From a checkpoint of a small spectrogram enhancement model.
Model: log mel input, arch unet, norm batchnorm, activation silu, widths [48, 96, 96].
Data: trained on strings of digits, spoken by a formant synthesiser in many voices, 39062 training examples, 49.8 epochs.
Rows from block 3 of a small spectrogram enhancement model, named by matrix and row number. Rows with one number belong to one channel. Each number is 500 + 40 x the weight over its row's rms, rounded and kept within 0 to 999. All counts start at 0. Numbers have three digits each.
After each channel's rows are labels from the 100 clips, of 14976, where the channel reaches its highest value: "peak in band" is the frequency band that holds the peak. Only what is clearly more common there than usual is listed. The data: strings of digits, spoken by a formant synthesiser in many voices. In brackets: how many of the 100.
# convs1: 3x3 conv (model.enc.1.1.convs.1.weight, 48x48x3x3, each kernel summed), inputs 0-47
# convs2: expand pointwise conv (model.enc.1.1.convs.2.weight, 96x48x1x1, transposed), outputs 0-95

convs1.5:596518517477482541538490437531509567574534461552502513438449533500546493446516476483488486503422513488446529441499500548492441446492479513512570
convs2.5:520579587490492422499506535464450459535521552432500598528499465481409446515437424516511486524498484563445518498523507463506425505530496512535517463507527493534464455430476494493566498426499469536530518474463545499513471493498498585471485409510494491519544513470542471543441504569463526502
peak in band: 500 to 1000 Hz (96)

convs1.6:497449479453543471568526411498444562461523482512458425477516483565526494460464467547486467480536477479430522512487484458496452453495414531468472
convs2.6:456581510510488537464500489486466534466528557507494487536461466510460483558507507511509511550525461465548472494463571502515607474478510546523454505490488497413522442517525494518508509513504468440480530567504537493542500526567516485424559423493371532453515423467553467477425463434489525488
peak in band: 4000 to 8000 Hz (94)

convs1.12:582556489482502555472470474503506445545465490472516523474474548518510487500446462530518415484470478564512469467464462388516454521508543433521555
convs2.12:465454597528535535510530511444521509514559502459487524394572500509528484534464532497476508506539470521505550433435465541482547499494519561465551510521476532494493517465494477476523502533467504492460482466491550431533468445468525483603500509466573435457466379424479493541523452492539470502
peak in band: 500 to 1000 Hz (99)

convs1.38:483550479495536483451530503437516411458526497548531517478571525463479416465494444445521511536488526530502517494488538394498510494514484498465403
convs2.38:512542470489501561520493511477521505454521477484467495487571510441594565456524443510550518457455469507515566471558467451498475513478518461504486518508462547480491557504572503547417512480519529557550455434500485513503543461565549434441506585500541480514494567509476501401530538424504498447
peak in band: 0 to 250 Hz (100)

convs1.0:521479485515532493463506529446473510493565553555463413442461460485498503543512522475453522473508535475531615570490508522428458471576505508525509
convs2.0:512485557491480568447489497525520519529537538560531527548542503440458433468506528477495453473532485539519494473582536493443480502602516461539532494520446484507487476466492500496522553520447445462521530451476503460477464512506476548430530445469608580462487509500478546608535509494468434564
peak in band: 500 to 1000 Hz (80)

convs1.29:477521444466584464486448458436509490550481518529528476487474519513575466477418404475473538432504471472494487495450527457442457482522501511449531
convs2.29:531432588532509523440505445475485471494484568491458500496476438550424466532543541474508543499558540478454461450461510514520551419449491533514514475529544540503551492491501464530560435525540461502470480494501497523549575505496519569545503438575526535517483465497496516429468524516505459622
peak in band: 0 to 250 Hz (61); 500 to 1000 Hz (36)

convs1.47:628479538468516481487494461477468489417511495495500526475432494524484439448466473493507504489425469483509464496474447497435459506502482536482607
convs2.47:503457455399462540447469482524482467441496460489457446511488500486495504564426523460532616497473452462460516480514521545478497535498510505485440432489524550521471466447478475572465437500459532477512490526460549459448505406434535460562528476500533512545463501534469471523508556455463561545
peak in band: 1000 to 2000 Hz (47)

convs1.18:504455522424490529559505463478450447450485575457472526465519521452448469472482541513462471450566467478501496472521448413451507521492416480488539
convs2.18:507484590541558549501475537479486434554515465548479497473388474524475510456424519518456580514476553488465459508464473473528441503502486449537513558529547555509516477469528416524589511510503478532490491461558495503564471553493503487426530522536562508481554521470489484410477485476464447466
peak in band: 1000 to 2000 Hz (51); 500 to 1000 Hz (31)

convs1.14:461456502546548538421479541500540571483456435495533534512504488521482516498511501549538499550511545503541593401499513496498493452540447509513420
convs2.14:471478413422540518484482517431557523503479503492568500517522509463500524491501479566530478529618493468490494441557490509458484450514479503489486500547461519493544542510563454518520524502564527506499562482526544453561445569424496498525407581486512481496512521525472518507527414447529444565
peak in band: 500 to 1000 Hz (74)

convs1.41:450497453591467496548487511552454490470547505436444490509511481506501518599489521556514458462526481490510487500570517458506445571513569466516437
convs2.41:493461538509527478491506453420497513445459468470502477573549432498504501492446472531442486549420469433493539486509457413504419501538542524451506473567463485467426521472523468521533438511543431535512511491484526449513400530457517530521470504497501422533617479521521498497526523477534511477
peak in band: 1000 to 2000 Hz (42)

convs1.1:430478459485481492586449517498477479490479462492526513488591511509508486516446486534508467493601508554525517528497480500527463541498479468513360
convs2.1:512552499465558466464523487435488465508552551411500523436579541482542514490481495544506513486565453513492468497414512484580497491515465523475529482542452465468553487481493546488493499511517503522478546494514440482492449476546465530497453595522429389482597501462513500501459476430522485572
peak in band: 500 to 1000 Hz (100)

convs1.7:499466438515499478475479504600487511537502537502490584509494532465539450487538481428440462505502488558434486475552520478512508425448418469456527
convs2.7:464455504517520449515525509486479460500450467594491537504585481545491532473484531503532550485475458553496483498572464495471558536530524465426533620479556518547461488553509485491552495460516504504428489421512484453542566491448457469482556480486450533503461489565509509447463538527518460406
peak in band: 500 to 1000 Hz (91)

convs1.21:481467468501475502544464460507473467520415509559505541429472473507499446504512514635496508468528523506460582461502449512448485535581506488504503
convs2.21:513467521524512533550427476497570539541502449536558455497523535476446506455520531465523520489559490495538525493537484557443514510520511544583577471443572577484513467470504468573530476495439515464495470453553473490515449536496492459429476493485458507440555494457473558584574463446498483444
peak in band: 500 to 1000 Hz (96)

convs1.13:452494528539482503414462412482529421537508458471501497455507476507489563510482434464497452455476568460427537518497524466507497436491467548557488
convs2.13:533462472520468525453470472508475468511489518481500464522521556479441427479564522541536476494564464576486412483491536444572454494477476589437442503562517573487588485558516527495480502422466429462482517490521572517474507460545503515543508581465492510489453476484522450534538532437497495510
peak in band: 0 to 250 Hz (100)

convs1.16:540475501479573512561397508531536445450463528536479549410444459507458478484499493536509540529497451494544504432513507546477453503470485485430524
convs2.16:534412567510500491439478517551547550457405476494497439525490425458528468436560462484516448528423512464502496523540544519505445523459475475435502452529509457467488528424532528521567542463513537496516501523506419514489461407505417540519484497503518453554539505512436545484507480524536515515
peak in band: 1000 to 2000 Hz (64); 500 to 1000 Hz (30)

convs1.45:458536446416539473530494430549495580482470530512454527514518489521574526457474516512479512486487455459449479484492448439491520414498452420506530
convs2.45:531490511582558451557444453494520454525573490440498492534412507549507485466489448484479445463477493510468506466509493512534494526463527512540456537526499465518562482554539538543502511467493576536498498515509508535440418436444469581403551453577541521515504516429520532485526449541486523549
peak in band: 250 to 500 Hz (43); 500 to 1000 Hz (34)

convs1.22:525495515483482538450515521451507430505535552530497529490539435413580473462550471525487573525496492491437532517460430465475454568488487458452477
convs2.22:479432520523554475524466468507589503509508507502527549474522434496548517480572497487459446405456535537499478550560533515523518570545488403499580537493486524517512470577410467519498474557535490494558538484429464434464489519506525567487508473484537485445472505517422525495506504519477441531
peak in band: 0 to 250 Hz (96)

convs1.2:474448493521473507516518507578507476493529556518466520473466412459463388420497468515528491468476494514503496499410517475517477499489531434415524
convs2.2:414487498487493537511609534464538494482526494502503462509598507498490487513487470541575506510476444475509534430589493419505567554510503526437472517514486561481528467586518524476465540411478528514512433482569482488397482467546504459473498502497486533509499499519553499493563533503524561474
peak in band: 1000 to 2000 Hz (41); 500 to 1000 Hz (35)

convs1.36:497510439462462529524505472491482581479501436484510587501466594492451479489527459514462487508526488536471447491553484472520529484422423534439553
convs2.36:541465492531538537533440475531405499487429448459549535555473499508541491535469567483545523362509481470504506552538536520515527509456501470491554561489530481481537475495469500533552458578462508532537485521422501504505432505459506546422456498526449538478504476534462506459437550438510499450
peak in band: 500 to 1000 Hz (96)

convs1.4:472508500514487527604516502440523523462487485458535614507475569504478505557500463569485499509471471467544482510611494487496493510471479563481454
convs2.4:477428525479469535552417474495444492484393490544486439492455482482522506518572567488505500448561500439474474537471498517480487573511446468528498526501452516517526513483491464441466459532489485552508463449426541529457451444484538462501458530487443495514612467505517441455432519440498456508
peak in band: 500 to 1000 Hz (70)

convs1.9:526451498447570425483524507524488530598537536538470516491601475495571462463485493503465498522502493588458522514515549487569487502485475496492443
convs2.9:524493556597532464526519500440466505512557505497492533491549484513460543469528511526496532463533419552532477449540525461560559490524494524534506519513448503506556508500525550475487604529501512560461523443567469478420509499544438507437566562513409461566525555485550478484491543530485531461
peak in band: 250 to 500 Hz (74)

convs1.28:470530536487472460529547505473468507464482530547434483513582458448507429501506499500565506485568499451460458513512489401476544546554502533443444
convs2.28:474480512459452436489509528427528489504585544525427523499510539466549475465548459522435520475498481399514412494483489489436473571500518464515502469528507512507432471463502510453526574481391466459515520535554485462466501454483545473493485457544562538474535465542541473533571480443475502461
peak in band: 1000 to 2000 Hz (62); 500 to 1000 Hz (34)

convs1.24:614524520574491563481490504496527458559560485475484495508482527511465519478480414488520539451461536436482508497515544422438509511542526480511563
convs2.24:509481472571550502482463455486511512484487490475504415440434542521574415509440477524506508524441562518470524433425515502496434454524512459501440459477469512495550527483442594472476491482417513501493409520535489515446431521542513551483515536446496510553487458411512499511498539504487461513
peak in band: 500 to 1000 Hz (39)

convs1.17:555530378498506497546483489422507479524500505573518517505447473501518397477479487549487498451465525483514457475464469488477500521486514521414576
convs2.17:486540476534495505488495548491513512468467541516489486506480515549444484488477444491514429513493513542532559432555422481569418421531494506487477529493517528450516492550518555540517464531473476506513522521447572459522564461499461538587513565418540478572468421439507549555513566554508533510
peak in band: 500 to 1000 Hz (96)

convs1.30:469475544497530499467404503510507532411541443525507468451516518483450591556517493512485502559490469463498538497468535570454529486513489455591486
convs2.30:405601447524494454516530465537553520503499547497542504472516466458528501568514414546450509515502549510452444539516441414528513539473453485481479515512470459466471543604459542466528492478509516501462473508500540486515487517536493426450448502486486517495494509492424447403553441484476450500
peak in band: 0 to 250 Hz (98)